A small sound classifier, trained from scratch.
Model: 12.4M parameters, mfcc input, arch convnext, norm layernorm, moe soft.
Training: adamw at rate 0.00093, 26800 steps, batches of 64.
Data: trained on short made-up English sentences, spoken by a formant synthesiser in many voices, 26041 training examples, 65.9 epochs.
Rows from block 6 of a small sound classifier, named by matrix and row number. Rows with one number within an expert belong to one neuron, the router's apart. Each number is 500 + 25 x the weight over its row's rms, rounded and kept within 0 to 999. All counts start at 0. Numbers have three digits each. After the name is the row's rms in percent of the matrix's.
After each expert's rows are labels from the 100 clips, of 14976, where the router gives the expert most weight on average: "responds to" is what is common among them. Only what is clearly more common there than usual is listed. The data: short made-up English sentences, spoken by a formant synthesiser in many voices. In brackets: how many of the 100, against the usual share in percent.
# router: slot weights (model.blocks.6.mlp.router.weight, 16x384), inputs 96-191
# up: expert up (model.blocks.6.mlp.up, 8x192x384), inputs 96-191
# down: expert down (model.blocks.6.mlp.down, 8x384x192, transposed), outputs 96-191

# expert 2
router.4 076:465514516511542544473477503454476483519524502498525480557511459489495474486511481507496476513523478529476474465500497490501518471496499475511486460536524510502490502489510493510506453497510535499501494513465470540482525536566473494538494490564523521529539507494495532477504503477488499545
router.5 080:473516495499525538477491493498502457501528528496514508558484470476475495480523488475521457482491486507463464480505507508530502485477475488481471501502498500501484498491502500512541469472512521502491522542520483486469520553526489466518437513546519504528529498484513507488474507457490532500
up.1 105:483484458470559472478514509525548500513513501507464534512499500514492526517525520524482552493490555509485530515456509484467540493517498519507446514496522508513487496469490500484501525496514448506521497469531505504518523553506515517495477520511496447495479481525514481509530486556523487507
down.1 119:527472412449496521466520514481557515530491498500512492504484510514493494466476521471475494499505528489493515481493487489523474521549500489520528492464465470511496503508509452483526504503507520514480508539489468524471479468504501487498565511518452514498558498524472505501506471503492577484
up.2 129:475493489481482500562452511561492507500438529516530490499471504510506499512492503490547508515497513420514509538573535496539466480470506469521446475523514511510503530505519489510501553478501474465514479512493505500517498470517513481513510518543476521514511510479504502520476486458488499495
down.2 155:533504463502508503521461464448516468491503536512468499501547469489517521468498469515521529511532476506499564488495494458458513500548485510506555513486540493516469470525521470514555544491502495472468462477479510506473452502505468463479550470499483477512522476487466476511471488507459524463
up.3 127:513496465504544464512524497511513509521539519532504515530475499516508546515525481505497502511523575524495516546447506484495529485524480541498481504487531507548506524493531499485522530535513467509496494494526535503530515536536511529474517532499509473505516492507520497497506501532516502500
down.3 148:521471421454486495482507526482554503547507496489519514484487513500486490478491515491479474514471506503492484476484482495513468506539504490515513476458473473505480515498526460497517498494489511503457515540502500529488493481503484498507553517524453478477544494496472511498505472482493561476
up.4 100:505513422493451501574513500502556499536465541526484492448454515488489497495495499465482516504491522479506540573531520528490478501509507460475513535516521464501507477473528506521518513493500485517511484483548535485493484457504507539521573501484510474502533516489505448507504508502495432462
down.4 099:529469470509500531512529520491535492533529491490505509515514479489537520517503499480520505487493491517479499503503490508475497509541536496496521480472488488509483501488537477534523531510475493491474472537534539505510509470468501499500524472502455471485548464494479477455487464518501533481
up.5 116:473473526498477476546452521538484509479443519515539520499484509505517533470490508519521507487501502422538509548531498481532509474525514487484449496504521514494502512517489492478504531470521480485497488531514522488491497498530523515501476507505513549476498513496503484509467493508503499474
down.5 127:524493433491545482520442464448530483504486534517483501504545467502503526467511490500508515518521503496503555483485483456462510472520488523507549503500554483524452471524482458487547506478519478493491468485478508529479478508511472479502568498495497485491499475509486481501482506494482522498
up.6 117:473471473521467479569449508530512488506442507484512489493510487499522489498475495515521515505504523426518500490572519495522484472504492474534503493532539504513504514502513476496508524465471473423493472493486491519485512463532512495531522509524470516539525493483510486506478501464490461502
down.6 140:529496441493520500506442479460528487508508523502469509491532454494512507487503487506510525508519490499499549479487501454459504497541487518511549510478524491525447478549527465524541544473508484495460484498484526505474461497508485467480568466502505452505516452495468509495481474500482537483
up.7 115:515501449482540496501535508535522511528527511527509513487481484522510534512547495515487536511496554507496547514470498455463509491484491503516485536501513483514507511469517479509495515517520484521525489464562508498504505571502531538462510523497473456468490476512531478510499472539526504498
down.7 113:530475427455487512476517500482550525552494489478517495474493514514479486473488524493478509510494513496490493495494474486516484508526494478521510492467464463506464501518528458500520516510482517505442512536510482506499491467534506478522562502526454480518549478503485506494511459495494553466
responds to: voice: deep voice (100 vs 25.1); sentence kind: statement (94 vs 62.1); /ɝ/ (75 vs 48.4); /aɪ/ (61 vs 35.3)

# expert 5
router.10 095:517500491499504531538482476506514478497460483525564503537506489495520506521541501488492500490512488478482491462579519502499513484491515505472494503512532470495508494458508551516513493497507502492493507512514492508491492496519496514473544491496529495481502490452495500493493447439517519504
router.11 101:476503500500503517519556484505464493521505487484475503520496515490497474519464494475483533501461489502493500570485521474498484492534489475495501515487496400496499498467492499517491463480542508521502492509522484493551496524505489498511569496565527497537495483445480476509506480511497472509
up.1 124:479503508489523492481522483503476520523523493455499482492510480478503537514527516510492460505531503556517503545462502555467479512511508494459475508473446486492492506505499491500504470479497473518499466514518526517506506514496522472530468499457536458469486512483506539533488527560488489533
down.1 111:550526476504503551440542454523503500533502512538524524489465508485479506480473536474481497522518511535487487465536499531505530496482506517514484437512481534494528516481489510505506450498544540517540521512458506510523495542502491519508477512461499527516511451469474490506488479519526497481
up.2 081:500506549517469511497485501502463508511490483469528485516519539508477485501507531515522498524485476504515537524494470477485457495479517460524527530525474530519510510504506517475549535469455498535530508475506554459498544513510507508472436473465455476507490528501507513465517530514496538547
down.2 083:467486509517510523468483547521470523491507475492488480467506519516503516534469468544554493504504481472497482491525506481501472498467527485501447468513515497517503531507501509517477491508467520493537485517530506474497483555495493561521510534507575507504517524446518529477498510485484469526
up.3 154:505511466497532512505486488478466481531560507509516510485512529491485491506484474524510540454520516495472516499457501510485521475496510531538481492466497525515457488485507467463498507534521468464461470512498490539486514470488463478502525489443459492453455508549481450510522468518506527468
down.3 161:464498438469479467506502495458495510478522479464485501535518489476494515530478471507490489511491497480548480478484491480506483513512497502500515477528488449498458518540495496508511497507482476487468507526518493504509503505455471503491518525473510519479489531474503488532483555511497541511
up.4 162:473535527490500478523574509511492554485529462460519492520516529495500491547495488509489510489503503530493471557421533491471474499502504514503492514490502472482497521484492491541517465528515515520514500530552504525496486552512492511531508476579477476513459469469498521513518491512499500474
down.4 164:469481531538462502460536509520482525531513466488534476494467520521520455533456512480514478499458522490531467531512507508538504467462542478498484463497486520469561531478528525536458466512479517519514514504480504488510525536485472532537458511472488515449465541471517516499482517466529473503
up.5 078:464474483479512493475461490451481525532537475482503533438486476488508486461503511508465494539455478503524526558471507501472420486505452467485504496505504533489513455544472491495508544527490493507533532491532506461449516484499507490479446515477460479492472505547495510491543526537464531483
down.5 069:523505485519495521510520551458497500530495514484500523494479503477504513503505531542497514510468518464513462504489473523528417514479483501512495512536479487450495510488487496464494494470524474464471489496507491475495484506544509501499535515465470510493470488531471524496519466491483497476
up.6 057:508512531504509547467502506531473526514494512500558478445516501494491485484526509537516513520490481489523533511490444516526455506466461473517548523520507512496544481496487482497488504523448483559542492466479485462489504522530517504438450484519465515454513500490520485471531505499489520504
down.6 056:453443510507521483488481524519480489510494484500484471557467503526512475521445517501521509510494471469494462523507547495516488448472513476527457499501508535495492486487486536515472494504511481490527494514515525473492477489492506528524503497534518457529439503483469488481499487498483473497
up.7 104:475515455496508508473507546507488524462544498478521503504528518534476488482519487480536528461496491489496548525453507462488486490497509480531509456465490538496489497532517507482452506519498471483508519474517489507466491492443523542483470480487485474490506468530510468476508504498503507470
down.7 087:458505472493476468491516519472494481484543507466491460460508491506496503513451495540508500521532471495555476470502498460497450522507488531467516489511466471512483496503481452512506467521469471467451522501500469486502514516471492500488528491482497505508475514500496517546487523518470527502
responds to: voice: high voice (100 vs 24.8); /ɝ/ (78 vs 48.4); reverberation (69 vs 25.6); intonation: flat (59 vs 23.5)

# expert 1
router.2 129:508504492484491468497509485475537537503478521445469506485464497479516482457475487482516497499479512554493413458449490536465487491493506479523515501523518499502492496511493496519497480498522506518485516523503478498483493493480508478519551531461479492525504507501504500497562535580534497502
router.3 101:482480506508524526482514552482506505512545500480432486491491485491484501472493545481479507483471492564468533503453499509478459497518505492483509498520525535512521484543482539534470492500528520541521505466482485494482503555473480513497497514541489513505469499497497498478538538529492499505
up.1 070:449506460513500566453464505531486463495461504508551506522499451520458476544518495507449469503513483481494510467493519508549566458462497505529508504500509438512486523443489529554517479525483463462510494471523509519577454512522506520492420483489492499508534505519489516489518503466489507482
down.1 049:545515523506503505474463493528538518512467514500512479463486510538469461512513530507506491492443528528476490495501544492522519508510486478516460492480490503508523529480488471495490474479510518502472506534505496500527532441560493509507519505487518526509541516480466474499458488486505525493
up.2 081:482480472507498515518481538505519469479453507472473486505485487516518518505503512495507536524542504484511495449533477488510505542516478498503541504510509513521490522525506515490446472493466497509499488482495540463507498483502511516543438462488503481523459523495473482496507470478480481492
down.2 076:509506484491518529462509474518463503474513500536508494498485518485535512499546502452542505484482468527463491477499546537505476469443517495492503552479525514511506482489540511505465548525498512512543489490537514455516514501530537483541533502514517533489490455495476490490523463510503453511
up.3 114:490515499547527492485508519532510505532513478525495517445512521533521502487519489500515502518487516486500531546490534458489495461503500491500527546547507503523542500531500531479512459545512515479479505490529482496460508483511517472508433516472452529493513486506551483488553538539499542523
down.3 120:525498440456536500499510507477532524463516509464497530498512499418485550486510524545535504497491478477486531522497494490535530484511496468487500550504523514504451473535535472523514534502495492529455519542521476512496466461512525475502561525523443510521502465461478533472515450523513514497
up.4 085:496508486520544507514499508506484515488485489509498538540516485502515498510500521500496558527502522446511488554487539541501513515516509474504544536526493483503527548508516529529487480492524524487482495482486485502511506500504504489514537517519500502511521475546543529519516522516519521500
down.4 084:491480476497523479496481504496526525446499483513471488507470471469497542497549512523529498478478502481488497530466523476526512471484509479492468533440518507508464480503544499506460511526499508543480500498514469495519489483538466502522525549525478502490482476522522497502512460475517487523
up.5 062:501531522539523528516488543521510428455500510531489519541487512483479501504493504537453493505483498455496490501525546491524524517449493515528493495492500499488478458466519542503474529481492493505486534539515522510498494510512509511474458492539513504494509536536494485525455473489471524477
down.5 055:510496521476487519527525563473482512520500498507485542494483498505531505479480477510497475488496460500487524515483506515499464526511539513500520500475521513510477448488491451476540499493497532517433493525493495521495497484495515495500544513511520527473517488527502483509477443521503527511
up.6 137:463504535506510484519457520494480483472495530524489510541482506474419476507498493474475523489469517483466503556511495468506481505484451442507483488523536495519512487499504513491474490477502521508496498484505499481511501510518509486465467400531497493503515477569451477488458433482500538470
down.6 129:512460520558518485471491454495486498503541468474533508481532492493508481536493563502522506520481509530521516515497551495524524472462509498500488472535499518473464484527468548515489492481499489526515499461467507498508474502474492479509503524486532486489455513477496511480487547476545464496
up.7 072:540492519488470506481445541489494491480493523464512473511510462477498500526489498520520487528504504471517497515546556509521510514520492507489513548492565480509464498527532502525481509466470530518476506485503536485514494509490535502514436446492519486468497532474518512527508440495493501521
down.7 082:508486528476507540475538503532492496496552498518510460484474538513493502452499497473524518506478418502461456484536540520496501472458510479483494501474508505499535507482518516496480519525463537518510491470512492511522528530542532532542505511500473537498474484468473471497517499504513442485
responds to: voice: low voice (99 vs 25.1)

# expert 0
router.0 086:451503491491478462525527479479525535495509498460500478563476523478510499467505474508513504516515491504469492518463477478503492503526523477481509482512523473483498496460529494521520468487533531532499515529497511487500507485462476502484535531458525489494521499481472487488545536555512496515
router.1 085:465496517521499458534529490476531537481479496478472505478475510472492466494516481493544530457496497524434479518456492459483486497486510499485517509543527477483497465479521499528496469469534522491487534529514464479452531506515475482503537537456515477507514491501511509514530540550501490521
up.1 083:472524513516513533468459508488542503511506498516513500500495551489475524521520517525503494494494488516521460471509509499511520526482484514499488542503521462493483509472490508574492499483508517536504517495490495472549522527452506485507483475477510514510537515537501475515468451528495478488
down.1 070:507551460469485518518483498508531518449474524504481497516495553512511510468534504485467492532524508436496501495537482501523489466523503503472508474476528483516541500522507511498493476504551480491494516500464465516471522488503492517464502531464496506508513544477465506522507517534499516498
up.2 036:490465537483468538485482546527490471536549471510522442486548497517490532492530545546526478565491454468539540492510507519569458516508500513513526504475495532512504518512489477555480518506484500521500470472491537499472495480487523517488474487550495476476533507520513494503480486459499529451
down.2 041:542441483463520421509519466518490476495489481481500534472509490510519468484492473486484497526516501494497516514523463502495501481484458528517496498537509525507469496474507548495501468512472502592544506517500512530434508512469501494490466499547461501475506468449491502487473476476521495551
up.3 144:514485463486453433588495508492525498533417519510476519467489475506497512507505511497497534503491499460533509539550506492503489494546484479482511512495550494491497513474500515507536514463513542484497512495493506497506510492488537500484524522448492479457494502470520501490516541549506467489
down.3 181:506490465478499487512459554465525503482504523492476482487540476512517518505501485521508509496509506489516523500502495498480479513537490498502521526475497490541443479527525476504529525496496478477438495519501518515495468446522501462498569482528488475501520482493486492513510495504488539519
up.4 052:479515503468502483523498489543481491453497506536497509525471474495519527502487511521486502538492480508546486492540519517517478525465482528486477524502518491487502500468473500513470499500458506506525511492505481485497466492524517539484447492522475493464507500518488481513529432522500487459
down.4 050:449518474465486460512517505471497487507492530484532518535475519497480494478518501491495467497515499502557530498489509486526500461500529495517516513487499441565495478498509485482508501464500487495484524520487530475486462525497491480480527519495527488552497525501466480538521490494504528490
up.5 054:510524490472516547457478493436545470506512498525521516460515456495493499560524537525479437508490495498515474462522547538489503552503516501508513511510505507492521528488500481514482490513450502531515534479500497486490505503497524528507487440567495518468490493484466506496457480449493525507
down.5 055:450493469494477493517481494457490512516503518456484513492534521499474512467511490512511511486476483473540500493517509422502475480487468509483546520467487512542498487540505511523527524512526493464505494485502497486526449513494508470463538472506563487512518533524534496529458509512467497512
up.6 053:507505526522492585476483516478505495493509490501533526495512511505505516523450534521496461499485499465536491500552514490520516516535511512473503539510512482509489485468488518503492495481496518482495508503522523482519473507487551521472492473508507492460522507477514494475507492479486484494
down.6 065:497504488515528491521469470477474492492499514513523492500541504453523488497518495518540474524466496541491483537478496535512533447477535457495527500492477513506458483520477515575506569477494485545510463490485522491450468505500486465527515545509491483456494441492485448477472460508498512532
up.7 079:502512492502468496531507539527524486507475516507509540508511489508454516503555520500499517546512475468551548505545500457483504503472493487512497457502548501498478525452518533491523474494463500526508512533501507511533545512492513514520525441474512491522497506502550487525487525524485488508
down.7 086:458472506486527521521476509530521535517524522502490523483507519532511511516530483513525496480497524482547495496482469504483485492519490510427490489521555465520490521530459512510511473531470469483469520539497498483489514486487537526502507514477513497512491479502505523526474523505508523546
responds to: voice: deep voice (100 vs 25.1); reverberation (63 vs 25.6)

# expert 7
router.14 104:491472483502530507561562510504502485508541500532515519490512524502509498536526520496522495524507532488468523485453519491483512505467537520521487535478496520515490506508500451489545522543448531474490498525489497494540503453521513485497524538451452488451520528514520509507516499514522483493
router.15 104:489479479513515533551572505474520468539535499520489503487498490470497499523528523488495471533491511506466517430462481515490525523497507500538497504506490497527484516505513452502535537553453488475509509504464484499516476470526493497499533552443466487487531515525521479510525524469540479518
up.1 154:509458484496447469509485543521519475504450480515540495535519496504500483469512480478477508512497471464540506565545509492525509465520506504474498527522584483483481457453511528478493477470535501521503515503519488500483523509476498485464532446499483469481512484480523516479508557480485498468
down.1 157:486491490487490488499491549504513502467493508492502487519497489482508525500495514494494512509509493493479501487515488528485480490513506499505510499523473500504491503496517484515513515469487529481492487574484508508504492461509483502494513504533474502499497478463485493523516487522493509506
up.2 140:476512533480471485518478513488518533472444474499505485535457475514500495479498510475467501456464494480546517497564493506463531489491484484440511492513489528442515493511469529544505478478461554567513523489468480492510533488503487504527510443498514480507488493497478498494455540539461486484
down.2 146:490522464482518527514479462531528509502475468497508539513489509491469464487495526496494487493522525520546501502479480515481511538508472534484493491510520439489476500510464510466522464540517501511522483456490524525539501478482529496484516481476522531504535520543526518524507550506536519522
up.3 124:533554511500479539462474537508508454495477530488528485475468505505469519496481525470463464515484473483500487540556539516508486480450470488518480497505470492496529507512512522500506510504474474534470541500494489467523499544507482548504492504501522491510479523474482506534517499524522508481
down.3 155:500465497511546489482464500497467522467558469465485511497540494491531500536525484515507505499482482460519490513461506499541494475465543478485480520488516495496464482530485481512482546499465465523463506499515505477481464504542498471544527523506491462471441482484494514474518466468513459519
up.4 091:493541529469505490513483499504474530469482479462534516534496514525493489515537509523486504524487463498487471514531527520501556505565469471534495509533493514514530465567513552513501487502525506525510499488511526516471455509481472496492464508529502486484479512443531519508526491478490494492
down.4 089:503486453488521479509505521483519505464489505476558467510497514512545449483508494507474454483472501501533468470513493535500481502485533480528480505464490485477475518475438459475498497481485476499477503475489476515479491559519524476545502532478468465446508531505485469521497537507527484479
up.5 185:520496493541487502504487528514528521502527516506526526494518482526509507532488529526488458542542512538475514545480497478467470491525510510529512507526508465530542515530531503508490468510502505511522494473532538504498518509508526509487488512537478503495528534510504491516510475517508496518
down.5 197:472465436490494505508507499477512505460520498478486509482531489497506523527501483535502529496475501448513487553494501479492529461512518494488510501486507480529438480527511481538520535508475461491466500539499507496506458486470516481514567494502480475531469509517491502476485503514488517485
up.6 049:474507492487485475463472504493476548488518519488499475522525487523487506454488470527482489517499465542516514508505510520466505520519544506494501474524480511469490455513496554499476481490522556519479446498503529518545511468478501495535449493549513491495512513506544533505482514492508532514
down.6 056:512482477513497522502467528480501493497529482467479521439546495474475480504526430516515490488460485489535505457472475465499483538507521484554476516485507467537501457496533449504497517474482466523477522470495496480479483541554506466528544503472524485472504494507498487509510485500494521499
up.7 049:458546527496488506475473502495473532471496480512518522541485473512533540519486500527496474487492475526508474502534538515510507492543494475506472499475514485504536490526482522526480450461462523486476510475498517471516491489500512506505473499542503528503517506453490518500498506491477505487
down.7 067:530481525517546479456467474491470522476533471538501459522546487490527501525519494536541493521495489514535517530514519509502472471471490473496501524520495507532455489524495494523477533479486502512501466467472526496486450513510477443534529493522470483495501471503493491495533530489530475504
responds to: voice: child-like voice (94 vs 25); whispered (69 vs 4.8); muffled (low-pass) (28 vs 11.7)

# expert 6
router.12 101:486520495483502561454547491491510491506481502535504488523515453480505494467491501482467460493509484526456457467543507532493510503484480475466520497497477519500502491502509522545502509506463504499498521480502504477508484526509485494523512531508492469515510512444479532534474511514513530491
router.13 109:522503517500571532411490500538512517497535489482530482545497482510505524481508523484479501530504528573483531507465533514495527512516507524489511483497532470514522505457516542500491503483513500501508479477524514501520491561529499509508453499538515540517530492510512510506507465522509516514
up.1 095:499498485492484488525513499509472499501496542491505509474511474489471478493483494509474458484495473430486497568578494501466499526465472456496445505503502495499474543544481476485506483483488491554494478484477477455504517476513516477506502425532470505499530483503487494492442497482486477487
down.1 080:523531459470518546534517536483546501527489517480506497505486480496510504509475498505475489495499516509509524491481471487480493545503489534520491490497481513502472495517488475471505472496521514484445475514521487568490488490469481474506559501525518474495508465519504509512548479522502527510
up.2 050:472481504515505517517546482481466463474476485509485501435523509471460501518486509500474487518492496510523486548542487464443455491486524498508477509513486507492489494562493500486474446497453532500491472489502497500525485463466483461457484447462513477530477507514492474469474527536471507488
down.2 057:510518515535524529490466504500521503461460478457490535494451498513474497519536542524496510520513510491461457508456500513537540524447474538531493532497493512530518547477476536468487496496519492505498526534503500522471506515509498492519457483504505478512470519508507528489491505497511490493
up.3 111:508477492517484538513512522514530468541487511540459441501465479524469517496499512532529492490497515484494489479551511505538503508480482479538498473508518488494478497518527489540492512470487507499501501510498535502493485511456485503484519518465523477445501509466461483472508549510480522506
down.3 117:457460512505588555509534535492479498520541482483471484486508472506499500511487459517516525484479500539477492506475467476499490543465535465489486520520526512490493464530526499513518503501468485478451480480527471509456510494485507521545501496538495464482467527445502507502456515461471474474
up.4 098:462487500486497478527478488540460520508463514500509499512518532491491490522471497516502556503504496439514497552576472477484472483491500482522465526499474527493490511518475494470472519481481482516477473500510510492482506462465512479538488456465433506476499488492499481490465519482489502523
down.4 097:498528450468532514536501543477538483511477536501492498533525488505508486502488503519515475514485493486489509473470486451482481550522492501530532501508495519492447483531456472445533528490503494496447479521513475548485483487506487494495536517500519488502538465503522493517512476506478553534
up.5 100:469511479492504517533482508499465448483499515526533499486493485479462483485499505510495491494510483454508514461564456454495488491466521487500456503482453512494499527531484475494473534461522475518526480501515472445487523472474508480526505476535484476475483469458468476488476521452494489530
down.5 100:531522460477532530542501511468547503526489523495487496539501466529482500493493514477524492490515507515476524456473474455485508529513480490521539495515515528492473487512491458488512521483523491493435490519492489545482482520487480485509530518488466482506546472516519501513514453533472534473
up.6 113:475479484516475506535470511520467473512468532515522495495505467489475496490488515520485461490511496397479538502610471492503509485464513503477443520457478545501501529514497491480488518465482479521497500498492488481512535455477494502539481455534461502516530493461505491515469514447494475494
down.6 104:539532453461512530515513532448548492523477529500488504571485492513514481457498491495488496522516506503495509472507483490475519565532474498520520497486498507483454485514490460479532518491501460471454486539499490539489505486495500497506547515500493489464540481531503505524528486490488548488
up.7 083:477511496523477485532499496480501505512485499507515545467493540489478467502497474503483492500516492472481547496538474470521535470534513493537481553495484530484476501497501484522518463528472503501497507490505477505499515445472488498465553486487504476504500474498501462497468502472465501479
down.7 074:517509473520505524527523522509573457511485509485507505507529506517490478539511519521496506502486530533455487487509505463472536491499537500501502491482519519501456477506525501490519502464497473494478474495487477535510494551423492509473538504476518495512502502471505515525508503509503511546
responds to: voice: child-like voice (100 vs 25); /v/ (62 vs 29.6); "every" (41 vs 14.3); number of words: 8 (32 vs 5.8)

# expert 4
router.8 096:473496508485528515492533482511481476516486497436490490482491462497502515494479525491486517487482508509489449501447468518493452493462511504479475503530498507481536495516509510493524449454501515507488503497500501486497524481511506500501550501482497479491502508537510489490525528553493499487
router.9 091:480517485495509486506563504508495529478525482491511491515499464504515495501491517471464501502494502519494447551465500516497475508501508491476496522507489521474498502530508499486500476450523522516493489504490503491452520493476495514521551525475523489502502493503524525514496504551510452531
up.1 135:503482467500488454559532502503499525478563507513521478528511518493553508500524505513499503500521505532520514494439570495475531510518517508498515506504508495474481488445515461518497520480524511496508476491528514501496493471507488517517459539436468486520517487512482512531521519504516470528
down.1 181:491530498476481475517529543507504497495482502461500504511463532507502499471499514486488479509508501467504507492500514494498500506538492493495523471485499504493540499464529484512520469531515521483526493534465507509534529478496507514487488490474496528501530550502479468516490515516482525469
up.2 127:496486492510567516511521505531463495511534505474544489463519480529494510498541551485494489511516498492493514553492519479530488482478509507497496516540475518499544491520556527493519505476496554511511481503529531506508499478488498490514529547475461500451471512478544499492501513494487485515
down.2 122:487505437470510472469522517482513500507498514472526511521507499479486519509488520561483475490484510462533490514462488481516499512499494491498496504477524475518452492529468467502492531519495498526460527554473491526508495480496524488492541500518484489474530533471495514521494516484515531522
up.3 117:500492505516557500497483495529475486499545497506532548497524497503477488501545500486506519535467542525457565531486524498480502499510499513524534512489498484504524489474534497480522507464505503511531493495522503453527491498510473495520500534465467512474505488520511471482464476476475487470
down.3 122:468490422480484492498489541462527504503519521466490535474515488484501533509506490514516518492508496468516492509485496486509476528513485487499526512478490495516451481542491454508521510514505485488451518549495478509490487458500533475497559493515501516509527498483487516535504507520485535475
up.4 095:516498520525483498512491520484529507477456510530540494498488473504526499527562498516467442479515466460518503512551534488518510514469493511499510529481489477498512516487571523507524479485461489520530484481489471498536510513533501538482461453475470535504510486530538466544471506478484513498
down.4 069:488453458483486534523506533503528508477542499545523513493529553436518492499498472455520493538484505499479501494505503507518472539501513510508480521492487505526475503506551488497495484511485485516432512496503451490478514486542513498508552473513506528514534463530446515504538454483536493482
up.5 146:479537466512479479533482521507504533501490526522484533515526482534490509523512508502501525517508506488472491470522492483488517463478499494507520499548555475540482533471520524525504474502489471526510510482515553534505515518517529541463480503515506529495519526526514528507522500528501527544
down.5 106:510481504506505493514456500493501503483535457479509520515550460502528516507510518535544498523478518513469514513505499511491486490503515489494501550479503476524469492544557500539512534470491473479459477537513508483473461499465494474488504500484520472503488438488528471480516442512489494549
up.6 075:505493541540498500513471520529542501472484536473504453463514506501492493512539489514525463493476483472518544548559539485537487520479488506499495533487505480465492522473535508522491511476449492515504507465516509480509480524503533516472483494528479507489495507470494502501495495495466538535
down.6 076:552501501506535441504443471464456472456506510493528474503528492486542477522505477526517481498455466538508508506518511486510511490507511455537484532474534514513452467472484487544498480459504463521476477482482548493501449489503493485521511485520450454461495452478503467465481488474481482487
up.7 122:464508513498505531426480526474490480509498512527473498501494448504496503483511482475511516517489466511442466480450465502478510493478516493486511477489466485493485485492524495510495518513479501509471485516476467486493512531525465486521446483554517502494495524474508506501483483501476493503
down.7 169:501444473546496508535490550482496472529517507473487530487533500499515499513493502497524507505501493534520533510532503476487509504446509492510515478502494495496462473523509491538499514497430493506468488521511499513502500499506504495514536499488525481503421494490502511504483480484493480497
responds to: voice: deep voice (98 vs 25.1); mains hum (50 vs 10.3)

# expert 3
router.6 111:454483469498473483562554486540489497498507483487480498479497491505487494502493495509484541495478514530493486507481504431484474480503503467526477512508499502483488490528486493480511484473538539486508504483493521495457510460484515482480530536442472503502516501546487485477545540507497480507
router.7 118:504482488496461447555497461549480491525467485497501478480499487501505506534480501511530561511507495473500469570481511491506515468505495482473471514452510511510497493481511482460518508465537497428494493478484494511477508468497500530490553509427486497493523519526521498501496495551495484483
up.1 156:499489521458484500542509539490527474527487500543489472545485507490476504510522484503492472484510454506529522540522537449511502506486487500465487427498534504474490474488506525491536519494469544503465520472506486465470496517476481495458520449532449468498497500542464485510516467470450461498
down.1 165:500473495508512488484463526479534500506539505486502496478539453494491496519481484522523504483511525481530510513487461512497478499490493492543490524487518512521440492542479473511498549475486456509449511514465497519433461512482476479502514501505491464503474459516484517488503481501515495504
up.2 060:486540541480496505461496511475465511483516494509501464533473507499502492456532519504485487463466502519531506490569484489525417518501501453482561517514463487501483529540468493517464534513458502512471514503500527475526487531486512542476470460521505525464504511473484496509482492527480530487
down.2 065:526526466489489517549487486510529468479504522511495504504467497540503495457452465477503523444488495540483495496512505536508504497486457507517517499474537565520516505525477478471478486504535507487491492474478518537481495480500530494514500467517523528478455482491503477499506493480504464473
up.3 043:519504525510508519457490537473552499492502513526469480505493476509481480448515497504464481521476523495517509507508500498466516499487520529504510493473485482489492490512457496486464537507478517497525520485509512493497524509527503456506477452420497519435471503533488437477525547501485484520
down.3 053:449523534458495486540451518544502501502493489477511517495489456511526451527547500500496517484464510501519530478489481517496500475504547501488505471525491528506480466507464480498539508502492478481527484483516449487456493513490543529545541485483511483460477476463503461487511546502454500496
up.4 132:517503531512549549459491492483482469500518531536519493574500521552461522496505517473502500491515507521472529511477519509467476544460487548505522491497479483508504502470508538505463532518467488521514498486490492493513503549477466485491468471597509484514467505512437505528456472510513515496
down.4 119:533473463508485510552490534450502453490509523488467500483534493501533507517515485500527505493523483513518519493516490496481504516504498498497498491512529510504426468541515513527510530463463467494471478459508511492466470457536505447517565480487505469486462436514507491496510459521474524512
up.5 123:508475524515473519477508505516514471516529498488469517510467518505447494496516490539490480474442485519498521486529514521516512539515472523488495482489493531521532511477496529497492506500466529481516487489508483514508493447544487520471481510493517511438482495466541484480465467462510522513
down.5 097:485502535556496475473507465482491488499503484497469476503473524528474521480543490513453531501503498440534496478508500467518478536470500515510488506506482509501473497450443494479472478535536532521509503478469487526530536511516534485515502489461490531510494493543461518528546524457510474504
up.6 143:496498494500511530458491509472505460455524516513482494504472534477439472490514510536477479458487484504498496465514482539518478540472465526467552540468475536465526503515498505518506498494470522523503495502495487469507485508492492506524514478534496482463476518523503476525470477460502512485
down.6 178:509500540518465513465526486546492509506471482468535493502468535534497490485511542464454484532510504466486474506539536532522536512473491507484468471493491490477543539438502516515455447547512560518556513493459502495506542509496544545493454494467491550500491540505466497489486518517537472482
up.7 045:490523526496498535528480486483518441480527532517485489527495474527495498511526495517499470488483453514513537482564486478503473495479499559495536517472504484521525497491487478519447476492484492559473528509488479461542481515514506505472499426508547534447528500517539495497450492496500490521
down.7 048:507503488480516503540465468417497466530524503511503532471529510493532501509485541533485496518499501527521511500476541468456452479472477487489474549501512482479522524469505507542473519525459549468553497493514490499483527498491523522475479448497524503494537467506484533521484528534519528525
responds to: voice: high voice (97 vs 24.8); whispered (96 vs 4.8)